Rows from block 9 of a small class-conditioned spectrogram diffusion model, named by matrix and row number. Rows with one number within an expert belong to one neuron, the router's apart. Each number is 128 + 24 x the weight over its row's rms, rounded and kept within 0 to 255. All counts start at 0. Numbers have three digits each. After the name is the row's rms in percent of the matrix's.
After each expert's rows are labels from the 100 clips, of 14848 (inputs lightly noised), where the router gives the expert most weight on average: "lies over" is the class under the peak; "strongest on" is what is common among them. Only what is clearly more common there than usual is listed. The data: single English command words and digits, spoken by a formant synthesiser in many voices. In brackets: how many of the 100, against the usual share in percent.
# router: router (model.blocks.9.mlp.router.weight, 32x256, trained with AdamW), inputs 0-127
# up: expert up (model.blocks.9.mlp.up, 32x128x256), inputs 0-127
# down: expert down (model.blocks.9.mlp.down, 32x256x128, transposed), outputs 0-127

# expert 7
router.7 101:141144124096115157148113133085172132131138136105140144116150133099134146187091124136118124124124081086147110169113152132116132124135103136108134109170122117143131115114114126125122101172103120122134091117113087116079130134120120186143112143072112148136082184119135152098138120154094089147131140152116146111066130142105101107131121176151112145119135117139091105113134115153136128113137
up.2 086:182128128128128128128128152128128128128128128128128128128128128177099128128128128069128128128128128198136131128128128128128128068128130145128128128128128128164135128060128128128128128128128128128128128128128128128128102128128123128131128128089128128128077128070128128128128038128103091128152128128128093128172128128132128128074128133128128163128128128128147128128128096128197128128128
down.2 058:128128128128128128128128128138128128174128128128128128128128128000165128128128128128128155107128101128081128128128127128128128128128128128128128128128128049128128128128128128128128128133064128128128128128128128128128128128128128128128062128128128059128128128128128128128128128128177128128126128128128128128138128128061128128128128119128128058128128128128128128128128128128128128128128
up.3 091:128087128128108128128128128128128128080128063094124128128128128128128200128128188128128128074128128128128128128128128091128128128128128141128128128122128128128152128128128119128128077219128186128151064180128128128177128128128069160226208128091128128090079128128128128128128128069109128128165086128098128128094200050128128069140128128128182177128128128128128162128095133162128128102132
down.3 093:118074140188137190128128128170128128128128195128073128155137204128128146179128128128113128128128128104060128128128128128111128128128128163128128128143068128128160086132128128128128128128128119134214099100090128128157128128128108128162128152128128184150128128149128197128128128141168128130180128128128128128128128128128128128150108128170128128128103128128128128172128128128128159128128
up.4 096:128128128128128128128128139128128128128139128173128065128128128128128128205128128120128148128138128097187128164128152116128128159147128162128108128088128094128128128128128128128110128128128128112128128128096128128128128128128177128060162128128128128128128128128143128128128128066128104128112128128136128129128128075128128117111128084128091128128069128128128128128128128128128128092128
down.4 078:128128128128128128222128154128094128108128123128128128128128114160128097128128128128128128145128128128128116128128170128128128128162128066142128128057181128128128128170169128128156123128128128128128128128128128128128128128112128128128213128128128098128137128098128092128128128059128130172128128128128128128156128128128128065033128128128128103128128128128157128128128128128128128128078
up.5 079:128044057128071128063128083081128128128128128128020128056144128142128128128128128128128128124128128128154128128128128128078128114128128128128128128138031128128110128128128128128160128128163128149168128162187178166128117128074109165128128128140128178128128128107128189128128128128128128128128074128128065128234128094141128128128103128184128128128128128128128128128128128128128128128128
down.5 056:128128128128128210128128128090129128128128128128128072128128128186139128128128128128128043223128165128082128128128128128199128128128128128128128128128204128128128128128128128128128128089128128141128128032128128128128128128128128128128128128128128132128128128128128128128128204142134128128128128128107128128128178128128128128128128128148128128128128128128128053122128128128128128128128
up.6 100:171128128128158206128128128128104128128128128123128128128128128128128139128128128128128128128128075128128128128135128128128128045049169127128128137128128128128128128033153189128128115016128128154144128158180166128128128128159128164128165130128128128128165162128137128128128122189128126128128067128128128128128128128128128128128128181128128149065128128128128128128128128128140128128070
down.6 096:128128128128105141090087128128128128128153128106155218128128128089128214117128128128128128150128128128128128128128128128128121128128163128128128128090128128128128128087128128145160128169128176128122128142128128128128128164128128128113178126128069128128128128128128128128156128128138128128128128128128124142110128232039155163114128128128202093054128128128128128128128128128128128128128
lies over: silence (88 vs 57.1)
strongest on: /u/ (67 vs 5.9); /t/ (67 vs 22.4); word: two (67 vs 2); muffled (low-pass) (33 vs 12)

# expert 26
router.26 102:084107122133132081124118084132107106119138151132078143152137118164141101082103179167142153101130089111066118106144127125099147079137104119160109104154137122104091138111142147138098126154124122126143106137160149154115089141125104148151089135141108120154121101079111109071160138137125187128098154153138127119161120076119094098091134178114113124135129113126127143139081148099137137143133
up.0 105:106128128128128070128198128128128206128128192070128128169169128075128128128128131128128128074128067128128128128188128128128128128128128128151190128128128183128128128128122128056176128188128128128128128095128128058128116128128128128128128128128128128116128128128128128128128128128128128128128130128103128128128128151128128128128128128128128128128128128128136159118128128128128128128128
down.0 112:179128128128128128102128133128128128128141134128137026152128128204128128128088128151128226178128128128082128128076128175128202105128086128091053118116128128128128079128128128117098128128128128128060128128129128128128128128128128128128111128128128128128128128128115128128128128128141128128128128128128189128223128128128128128128128085159128128128128128128128128134128128128128128128128
up.1 110:207128128128128128160128128128128128145128128128128128128059128128149073128085191128128128164128128104128086105128128128226128128081173128128186128128103128128128128166128037128128128122128128128128128128106109128128128128128128154128136128128128128128128128128128128128128128128078128128128128128128190128128165128128128128123128128128137128128213128128128128128048128123128128128221
down.1 093:128128128128128128192128128128128179133128128128128128128128128078107128128099128121121128072128128128017128128128128128128112091128128128128080128128235128128128128164110128128128143128128128128214184128128128128128128128128128193128128128128172128128128082128128128165119128128128128128128128128128128128157128128128128128128128128128128034198119128128128081166128128128128128128128
up.2 114:123128074128109128128128074128128128120128150128128128128128128128144128128128128128124128128128128128128128128128136128128103092128128128128128128115128128082185128128179128137128128128128128128128170128128128128128128128128128128128128126145128128128128188128128128128043128128123128049181128192128128128175128128128097128128128128132128128128202128128128128128177125128093128146128
down.2 101:128128128128128128128103128128128128100128138128128128128128128128128128128150128128128142091062120133174128128063128128128128128120081128142164086128171128128128099238128128128128136128128126128092128102046128128074128082128071128145128128149175221128128128128128128128128128128128128119128109128128128150128128094128128128067101128128128128128184128128128128128128128128128128128128
up.3 103:104128128128092128128128128157128128131154128128031128128128128232128128125128128128128128128127128128240066128128128128128128236054128183128128128047128128128128128128128128128128128152128065135128128123222128093128128147128128143128128128128128128128128128087123128128128077128055128128140128143128128128187128128092128128128128128134128128128128128128128128149128128128128128128128
down.3 108:128128128128128137176128128102128128128128128128128128128128128128128128128128128119128128190128128128128239128109128128102128128102128128120128128128155096128128128128128128128118128128128133128128118128128128128128088136128128154226128128128174133128128128128128128128128128128128128128128128128128156136128128188000128099128167128162128146128072128101226128128128128128128128128124
up.4 092:128128128128060128128128128128128128106128218158128128128128128128057107088099169128128128057128128080128128152128128128128128128128128128073128128128128078128128128045128128128128128128128128128128128129128128144128128190128128128128128177128128184128135128128181128128128179128128128175128128128128038128128128128089128128120128128189128160128128128128128128128128128128128162098221
down.4 068:128115067183128073128128128128052128128128128128128127128128128128143128166171128128128128000128128128128128128128104192128128128192128128128128128128128128128128128128128128128128128128112128128076128128128128128128128128128128088128128128071128128128128128128128128128128128162128128107128128128128128128128128128128128128169128128128128128128128128128149128128128128128113211128128
lies over: /tʃ/ (33 vs 0.6)
strongest on: /ɝ/ (77 vs 16.2); /tʃ/ (64 vs 4); /s/ (64 vs 19.8); word: search (64 vs 1.9)

# expert 11
router.11 096:081109143115132070126101102122113122117153127133120179145097130155102149117126168183135136125141107111052122123109118133132101114158091099147093101139134115115094114126133158123107127155166118146149122113164143125102082149121133157132102105114135087169106120102112132092143129147110189136099151143147147135179113083151101143140143194104148136149106118134157140147097153091129146155129
up.2 079:128055128128128128077083128128083095128108092167128128128128176128143067128128128128066128128128128128063128128128128084128128128128189167053128128136140128112128128128128085128082128128128128128128104128116128128128128128128128128128128127128128128128128183124128128128128088128102159128151130128128128128112137128128128128128128128128052142035128177128128128128127128128046196128128
down.2 081:128128128241200128128128128128128128115128128088128128128128107128079011128128128181128129128128128128150128128085128128128128128128128154128128128229128128128128128128097128128128118128136128128114128195114128128118128128128123127235157128145128128128128128128077128128128186093112128128050128128128128128107160128128128128102128128128128128128128128069128171129128128216128088128128
up.3 083:128128128173096128142128096128128162092128128128128128128128128128128128154128128128184128128128128128128128128128128128128128128128128128128131128255128128128147128142128128183128128128128128128128067128128128128128128119195075128128128128128128109128074128128128191166128128128128142128157128128128128128128128128128128128128102137128106167128128128083128162128128085128128128128128
down.3 070:128128154128164125128128128128104128128128128128128107128128172128128128079128128128128114128081128128163128128128128202178128128128126128158128128128128128128128128128128128128128064220193128128128128128128128128104089128128128128037128128128128128128226126128128128128128128128234128128207128128127128128091128104128128128128128128128088128123128128123128128135134128128128128093128
up.4 095:037128087128128162128128145128096072255128131128128128128148128206128128128175128128128128128128128128128128128068128128128128128128128128179128128128128128128128128128128128128128128086128165145128148069136128128128128128088128128128128128128128128128128128128128128128128128128128128128128120128128128074030128128212128128120128066128128157128128128128128128102128128128128128128164
down.4 097:128128128128128128128128128128128128004140162128122089128128128119128128088128128128189128128127128128128128128128128128128128128128128128128128128072128212128075128137128128128128128128128128168128078162200128128128128115128128128038162128128128128128128188128128128128105128128237119202165128128111128203128163128128148128114128128128058128128128128128128128128128128128128123128059
up.5 094:128128128128128128128128128030128147128128169128128174160128178059128118128128117128128128184128095128128128128128125128128190128128128128128128128128128128110128107128128080136128128128128128128128165043128128128097128192128143128123128128128128063128073128128128128097128128071128128128130128128151128128103128128128128128157128128043195128036128121153088128128128145128128128141128
down.5 090:128128128130128126128128128101128128128128149092128128187128128128146128128128128128128128085128128099066128128128139128128128063128128162092128128128185128110128128128128155128128128182128055103128128050128128128139128105187128100104128128175128128138128128162128128089128128128128128128128128128174103128128128128128128128128128128128128128170128128128131128120112128128128116164128
up.6 085:079037128128112128064150128128191128128128128128128128128087128152147128247128128128128128128128168128153128106128128128159128009058128162128128155128128128128121128128128128171092128128128128128128128128128128128128128128128128128070128221128128128128128128128128128128128128128142128128128128128128128128128128191128128077113120128128128128054148128134128128128128128128128128171128
down.6 094:128128155202128055124125128128128128172128128092128128128103128128128128128128069170128128128128144128128128128128128128128128128128128128106128128103128128128128128128128128085128128127126163062128128128142128128128128128128184128128128236128115067128128164128128128124128124110083152128128242128131128128128128128091128102128128128128057128128128128128128128128075128128121128128128
lies over: /ɝ/ (40 vs 2.2)
strongest on: /s/ (80 vs 19.8); /ɝ/ (69 vs 16.2); /tʃ/ (68 vs 4); word: search (68 vs 1.9)

# expert 9
router.9 089:092147129140072114105129129132119148119138106119123159137113153139108129114149162138149151119141116126051120097123139088134134073146084137122109089152111143140166118097133137129102103170141178136125090159124144159102117139134126170159107139151105108129119133125165127104153133150099144138104098126145122098123108082112109125129133189111122148140121125147145133124127131118104126161127
up.2 099:128128089128128110147128129128047143128128176128128128128142128128149128128128208128090128128128160128128214128078128103149128071076128128128093145128128128105128128128128108025110128128095105128128128128153128128128200128128119128128128128128128167128099128136175128158168128128128128104128128128128150147128094128128128128166128128087128128117128128128128128202156128128128128078128
down.2 118:128171184128128124128090128101090066128128128128128128128128128128132128128099212128128128128128128128128081128109135128093128128128128164128128090128128099128128128150128128200128128128131128128135128128128128128128128128128119128133128109128092128128128128128159094084059128128128128128128128128128141160128172128094173118198128107128128128128156128128128128173128128104128128128128
up.3 113:128077093128128070128085128128128128128128128128128128128057128128167128128149128128128117128128159142209128079090113128128128090128128128138101122128128128128128128128125119122132128205128128128128128128128128173128128128128128172128128128128128128081128128128128128165128128128117128128128128128128128128128097128128128128068128128152128146072128128128129128128138128128128128128128
down.3 092:128128128128161128128128128128134124128128128128128149109160128128128171128128186128128154128128138164167128128163168128128128128128128183157128128128128124128163128128128128102121137128128198128117128098128128128157128120128128128128128104128128128128128128128128140128138128167128096128147128128128128128128128128128128128128128107197128128128128084192115128057128128128128128128128
up.4 051:128128128128128128128053128219128128128115128128128128128128128128128128128128000128128128145128128128128128128128128128128128128152128128128128128128128128128128128128128128128128128128037128128128128183213194128128128128128128128128128108128128128128209128128128128128128128128128128128128128223157048128128040128128128128128128128128128128128186128128128128128128128128128128128128
down.4 058:128128128128128128128128128128128128128128128128077128128187045128248128128128128128128128117128128128128128128128128128128128128128128128128128128128128128189128128151128128128128097167128128186128128116128128128128128107128128128057128128128128111128128054128080128128128128092128128128214128128128128128128128128062128128128128186128128128128128128128128128128128128128128038128128
up.5 086:128128128128128190129128128128128128066128128128128128128128128128128058128128128128123128128128128128128128128145128128128128128128128220128128128128167128128128128193128128128128128128127128100128082128128128128128128128128128128086128128128128128128106128128128128128128135054128128173128192128103089128128128128128128128109128128068128128128128128128128128128128128128128128128128
down.5 051:128128128128128128128128128128128128128128128128128128128128153195128159245128128128128128227128128128255128128128128128128128128128128124128128128128220176128128128128128128125128128128128128128128128128128128128128180128128128128128128080128128128128160128128128128128128128161167128128128128128128067128108128128128128128128128128128191128128128128105128196128128128128128137128128
up.6 105:128128128128128124128128128128128086128142169094128128128077128128150128128154128128128128128128128128128109128065128171128128128128128174128106128128128128128173128149173128100128173151128128128128128164145205128099128120085066128123128157128128128128128083128090128128128102128128172128128147154134128128128128128084104128148162128112128145128128128128128128128128128128100176103101
down.6 111:128128128128078128128128128108128128128171128129128128128099128128128128109128128128128128128152128168128128128087128177154128128175128090128128128128128165128079128128135128128128184128128128128128128108136090128064155109082136128128128128128111128128128080128062128128167095128128161175114164128082128108128128128128170128203128128128128128128128128128181128128128156128128128099128
lies over: silence (98 vs 57.1)
strongest on: /u/ (91 vs 5.9); /t/ (91 vs 22.4); word: two (91 vs 2)

# expert 30
router.30 099:112138138149113119132137096104154122149114067116132149125114181117100115071133130141173130108145129112089141139157135194137139152140099100133098140151138171107150139119105112160110144159122113138149131140168138141128146163121112115105121126126112161138162130150186152144073114134131104190123076132088102126094134123132117117109134109144116137072131102155158109111132120115112137153129
up.2 084:128128128037128128075128148128092128128128128155159128128128128128128128046128144128128128174128128128166128128128128128128128089128128173128128179178128128140128128128169128128128128128128128128128135128128128158182128128139128128128128128128096144128128128162128128156128128128128128128128115114120128128060128128128154231128128067074128128054188155128128128128149159128128128128163
down.2 080:128128128120128128073160081128128128128128201128128128134128128036128128128128128128128128223103128128115128128128128128216128169128128128128128128214128137128128164128128189117128128128128095128128128128150128128081128073106128091128128074128128128128150128128128074183089128128128128128099139128128128128128128074128128128128128082083128197128128159128128128128128128074128128128128
up.3 119:128128128118124107127128155176128128128128128128128067128128149089164128097128130202128128128175093091128128128128128128105186094128128128178105128128101094097128128128113155128162128128098128128128128118181188097175128128170135128128114176128128128128200128165158075094128128109103128104128128128128078158128128128128128069075172128101128128128128161178170105128128113166119184122128
down.3 083:128128128128075128128128128167133128128128128128102137128128098128128128191177128196128128128102096103128128128128128081128153110128128128114128128170128085176168101128150144149128128128178116128199128128128128120128133184128066128128128128128128128086126128128160129080128128104128128075154128128128169092160093128128127128158143128128128128128128128178192128135057128113128128169128
up.4 092:128128205128128128128128128128128128128128128146185128128143128128128128128128128128128128128128128128128128128128128128128128128128047128099128128098128106142128128128128183128099128198128128128128128128128128108128128128162147128128099128137128128128128128128205128128128128018128128128128128157128128142128128128128128128128128128128128128128128128102128221128128128128128128128128
down.4 109:129128128128128147128128128128128128059146128128128151100134128090128128128128128126128128159128128188128107128128231128128128128128197128128128128128128128131128163128128109180080115070128181128128128128097140184128154121195181189128109128093128128128128128128128128128128128128160128128128128159128139164128128128128128128128151128128031128128128118128062128110128152128128128136128
up.5 114:128128128086128128128128128128128194128079128128125128095141128113211177128128128128128128128094155151184172138114128128128101083128196128093115158128173128128148128134094128128128128128128096128128128128128152166182128143128128113128128102157110128128182082128111128128103128128128099141128109157128128128128090128128128128128084123127128128091167128128090128128128128128128128128128
down.5 086:128128128128128097170086128128128195128219088155128128163128128128128128111128128128128121128135165102128187097128128128128128128128128156128143163128128128117128128128185128128104169082128128128128161128128128128128128051128128128128128128063128128128171128128128158128085128128128193128128128128128155128128128128128147128128100128128128083158157128128128128128128099128128118175128
up.6 074:128192128128128128128128128147128128128128128128128128128128195128128145128128128128128128128128128128128128128128128128128128128128128128128128128128128128128128128128128128189128128128128128128128128128128128128128128128255128128128090151128128123128128128174128128128128035128128128175104057121128128128128128128128128128128128128101128128019128128128128167128128210128128128128155
down.6 082:128128128128128128128128165038128128128128233128128128128128128128180128128128128128128128128128089128123128128128127128128128128128128128128128128201128128128128195128034128147128128128128100128128128128128128155128147128147128057128128128128128128128128128126111196128128128128128128146168128173088111128128128128128128128128128128128128128065128128128128128128128128128128145128128
lies over: silence (97 vs 57.1)
strongest on: /n/ (76 vs 25.6); quiet level (58 vs 28.9); /ɝ/ (56 vs 16.2); word: learn (56 vs 2)

# expert 8
router.8 092:229145114176164151128135159115122123115140142124149117116126100098133137117084142122117132115096143133143131111104120108133138169117125151119144126093124123162107146125121123091150105107147151189185116151142100126121135143149129142087173136155143073097122121126111131117169126120121117120178150096126130149122137199158120137133148094087181113102115112124133129113125134164133120133125
up.0 091:151128128128128128164128128102081099128095128128128146079128128128128128128128128158128128128128128128156165164128128128128128128128128214128128128152128036128128128128128128125128153100084128103128128128107128128115128084128128128128159101085128128128128128128128128188128128128121128128128128101128128128128087128128128128113128128174128077128128128128116128128128119128159128147128
down.0 097:153128128128128128128128166107128128128128118128110106080128073128144120103133128128125128128102128214128128075128110128128110104128114128128128128180128128128128128128125128128128128128128128128155155128128128128128132128128212118205101129128130190129128128050128128128128128128128128193128135128114128128074151184128128128128128124175095202128128128128111134101128128128128156128099
up.1 112:140128128128128128128128128128128128128128128128128100128177150128128128128153128082124128128128128158134185163128128128131149140128104246128128128128107188181128175141128128055128074088122128149128128128180153128130163128155100102128157128128077128160128084055128074112128128128145091128128128066128099141110207149128128105128128128128128128128128128128123128128128128161109128184128
down.1 081:128123128064149045128128128128128128149128121124128059159080128128128128128091128128128181040046061128128128128128141128128128107128128128128128128068128166128118181089128128128173160128128101114128128128128128128128128128128072128053053174128128125139110140128133132128113128128194128082125128128128136073128128108128178128145128156128121128151128128128128128128128128128128126128128
up.2 081:128128128128128128128128128141128128128128133128128128128128147225128128189128128128128144128080133128163128163128128128128128128128128128128128128128029054128186146128128128128107128128187128174128128078144128128128151128128128158075128128128128128128116128128104128128128128128059128154128128103128128134246157186128128116128128128128065184083128128128128128076128140128128128128128
down.2 109:114128154170128128128128200130128128128084128087130128128128085142197074213044128128128098128128128128128128128128128096128115128128151128128128128128182128128128128109128128128134128185128128128157128128128128128128118128128178128097164088128128128128134044128128087128128128128066128128105155128128128128114128089128140127126117077128078119100164128155130128128128128128128078119138
up.3 100:103128128128128128128128128128128128128128128128128128054149128128192128128128128128128198159128128128114128207096128128128128128128168203128128102128174128128128194079101128128128128155128128071104128128064128128128128088128128128128128128128128128128147128036128128112128128128128128128128048128128128128066128159128128128077124128128128128128128128128186128128128128128128128128128
down.3 097:128128128255128146128128128128128128128128224128131176128128106140128100128128128128128128207128128136202075128089128128128128128145140128128128128128128128128128128222128128128128128128128128148188128128139108128154128128128179128128213128128128109128128128128128127128128128128062128128128128128128128133128128128128128128128128005128128128156128128128128128128128100128128128128120
up.4 100:128128080128138128108128128128128128172070184128128128128106128175134142128045142119168128128128128098128128128128129128128128128128103128128128192128128083128128094068128128153128128128128105183128128128128165128105128142128128128100128128128128128162151128165209128128128128128094128176201128128128128128133128128128128128128128128128099128128128128128128128128128081128128102128134
down.4 120:128128128193061173128151128128151128063152115124213128083128128128084166095118128128128052128128128128128108128140128128107128083128142161092128166172154109128073128122128120128072090128092128144128128128076128128128128128128128169201161128128169128093154113128128128135128172128128128127137128128128166128128128128160111099177100091118128128185128101106086128128128169128070128128128
lies over: /u/ (43 vs 1)
strongest on: /v/ (89 vs 5.7); /j/ (45 vs 5.8); word: volume (45 vs 1.9); word: seven (44 vs 2)

# expert 22
router.22 082:080121099130138168182132114126111111153130126141101162145145161120168096147114107108148133074128125132093124153121098093141132079125127131107143120169161139128152127154109128125097162105101169131168133097067114108121132098165101108165093119142119079139155100154128133123125158122159125136081076131123110147114133109159131088153153157138127142091177133128092133123092130076149138117144
up.0 089:128128128128128177116128108123128128083128128162061128128128128066128051111128128128128131128128128128128128128128128128128128181141159179115132128184128128205169128050128128198133128128069052077128100128128143128128103128092111128128128128128128128128176128128128128128128128128128128128128128128134128128140128128128128128128128128128134128128128128128128128128128128128128128128128
down.0 088:128087128128128128128142128128128128128128128128140128128128128128128128061128128128128128090019128128255128128128128128128128128128128128111128138147128128128090128128128128128128128128128000152128128126128128128103128128128128128128128128128128128128128128128128128128128128128128128128128234128128130196057128128128128148128128128128170128161128128133128158128128130128147128101128
up.1 151:128105128128128128128128091128132128128128074128128164128128127128172128118160102065128078126110128128128183128128147128128137099128128128128209167128128128167128128176128156128128114128128128128128128173128128188128116158052128128156156128163128184110128128128114128128128128175128128131128085128128065128128128171128128189128128128115128128128166128128095128128128108128128076128091
down.1 174:128169128128098097151128128128128128128128128128160128152069152128088128128176163097128145128196147123109205128128128128128128128128128128128068147128095128105128138118146128110130128125128140128099128128128163184171128128210128104128128128085128147128128128128172128065073128162119088128128128128181186128102176132128128070128115138128128128128169088128103128098154128114113128150128
up.2 100:074101106045000128051128128128106056083128128128128128090128128128128128111128083128128130128185128128128128128194128128128128128095128128151128128181128128128128128093128128128128128128128161177128128176178198146128114128128097128128128128146096128128148128128180128128128111128111202128128128128109128099128128150128096128128172128128128107196128145128128128128128128124128128128128
down.2 088:130119097187096123108137128027132128128176128128128128128128128128203128220102128128128166128102128128128128128128082128128128069128036138128128128128128128128128159128128094128098128150118128138128128128128128128134128054128157169128128128128128128128128128145068128128128128128254128128128128128128128060162126128128128128091128157128128128128128128101128128128128128128138128128126
up.3 096:147128128128128169170128128128128128133128170128174128128142128128128120128128177128128149128128148128142128128114128128128070128128128128128128128112128128163128128099122128111128129128128057128128128116128128128056152128128128128169128128128128128128158128178128128128128230129126128128128128128128087128128128128128128128128207173128134128128128144128128128114128128128085255128128
down.3 090:128128128128128128081128152151128128128173128128128128137128128128128128128128128128128149128128128128128128128128144128128132062065173128128128197128128128113128128128117128128125108128128102085128128128128128128128128128104154128128128156128141128027093128128128128163128128128106128128074128128111094140128128143150128118128128128128128245116125128128128128128128128128128128128128
up.4 093:168087128176128128128128128128128085128080183128182206128128128128128128086114128128128080128169196222128128128122128128128128128128128147128128128128128169128128152128128128128128128128128128128128128080223128128128128128099128128090036128128128128128128128160128128128061128201128128128159128128128128128128128128128128128128128128128159128128128128150128128137127128128128128081115
down.4 088:128095128052128113128128128128128167128128128128146128174089128128128128128157128128128128128128128128161138128128128128128128128128128128128128128056128186128128111128128106128128128128120128128128184021128128128128128128128128128128095128128128128128128167128128128128128128128155128128128128128128128128096128128128128128128128159128128086128128128128128128128105128128128128128188
lies over: /æ/ (43 vs 1.2); /ə/ (39 vs 0.6)
strongest on: /k/ (99 vs 15.7); /æ/ (98 vs 6); /ə/ (96 vs 9.8); /s/ (96 vs 19.8)

# expert 2
router.2 103:201140133138135137128110133119110145128110114096150070130157097102145186152151148123132121107113111113204128152122128106131127142141143111143165154103132125129136098086141104137111128072128097125157107179174109149118103158117146133134187114105117150124081124114125158127128121088142106127132104164141151104058161168152126142157138140062200115097102112134114142133119129110142157112105
up.2 136:128074089128089071128113114092137128171128078149128123128128128128128128128128141139106167144128128128113131128143128076128128128128128128128128107156128103170117128109138129160116128128164128128128128118192128128184128128128164171157153185128128128128082148128128128071128128176128128128155084128142128128128128166128128128128132128122169167058128128128128128085100110128099128128128
down.2 147:150128128128100059128128106128128128128128128128128128136129128128128128138128128128167128090172128128128176092128128117190128094172169112128128101088128156128128128128128128128128149164176076091121132098128128166128128128097128128106128087128128128101146102101128104128128128181128128128163045128166131157128128082101173126128128091128182080128121092128128080128128128139128105128151
up.3 146:128128128044128099116128128111127128128116087109128125122128159105128132145176171099128128128128150128102128128129128128128128133200128157149161128136111129152128128111126060128128111128128128097128128128185128128140109108128178098128128128151128128128105128128128144128128128128147202102185097128126147158128176163128090093128091128128177128086128093128065090103098103128150102128128
down.3 149:128153135128128047128142119128168110103144109128128128128128128128130159182164090128128145079128128100161144137065128128128125128128138128128125116122141087127128128125128106088148128128102128128128128128076128088184128079111098128128071112128128099112128089077128128155174128128128128128081128128130128164128127119124128148128130148085127128128169140128102108128141128157164128128128
up.4 088:128128128128128128128157128128128128113169128146128129135128128128128128128128128163129128128128128128128181114128128128128068128149128128069128128128128200128128128149128128128128128128128128128128120128128075128128128128128198071182128128128128128128128131128128012128189128128128128175128204128128128128128128128128128151084128128128128063128147128128128115128128128128128128128128
down.4 092:086128143068128160131128128178128128111128128128128133089128093189189069128128128128128128056069128128177092146145128159128128128128118128128128128102151128156128170154128128128128128128146091128083128157128128128128128128128085128128194128128128082128128133128128128125128128128128128128105192128128128128098128128128096128128153082175047128239128128128128166063128128128152145128087
up.5 080:140128119128128128165128128128128098128128133128128128128128128128128180128128090128128128128128136128143128111128129128128128128128128055127128128128128128128128128128128128166128128128128128128159059128188128161203128128128128128128130128103111124128128178128128140184128128128128128128128072128128136128128106128128083128117128128128128202128128097130128128095128128128128128128128
down.5 084:128128128193128128128128128128128111169138068128128151128128128052160128160128128128086128209128128128153145128128128100128114178128163128118128128128128128128128128128087084128128128128128111128128128128128128128128180128116128146128211072128128128128128128128128128121128128128157128128128128128075128128164119128128128128091046128128189128128128128136116128128128128128171035128115
up.6 107:128128128107128128128166109128155128128128128128128128128128130128128128128153128128128128128128128128128128128150128128086180082143158134128128118128128128128128128194115128128128128072128128166128128128174128128128193128128128128128128128077084112134128128151128087128056128128089128136127128128128128128205128128071128128128128128128128128079128128091128118128128128082128128128129
down.6 117:128163142128128128083128128128128128128119128127128128128049128128168038170193128128128128128128128183128128128128085128166128128128128128128123128128174128128128128080128175128144083104128093109128128128167128128128114128128117128143128223128128128128128146128128128128128128128188128183096128128128128128096093131128119128128128128128128128066128128128128059128128128128128128128128
lies over: /w/ (52 vs 0.4)
strongest on: /w/ (84 vs 5.8); /ʌ/ (53 vs 3.8); word: one (53 vs 1.8); /ð/ (31 vs 2)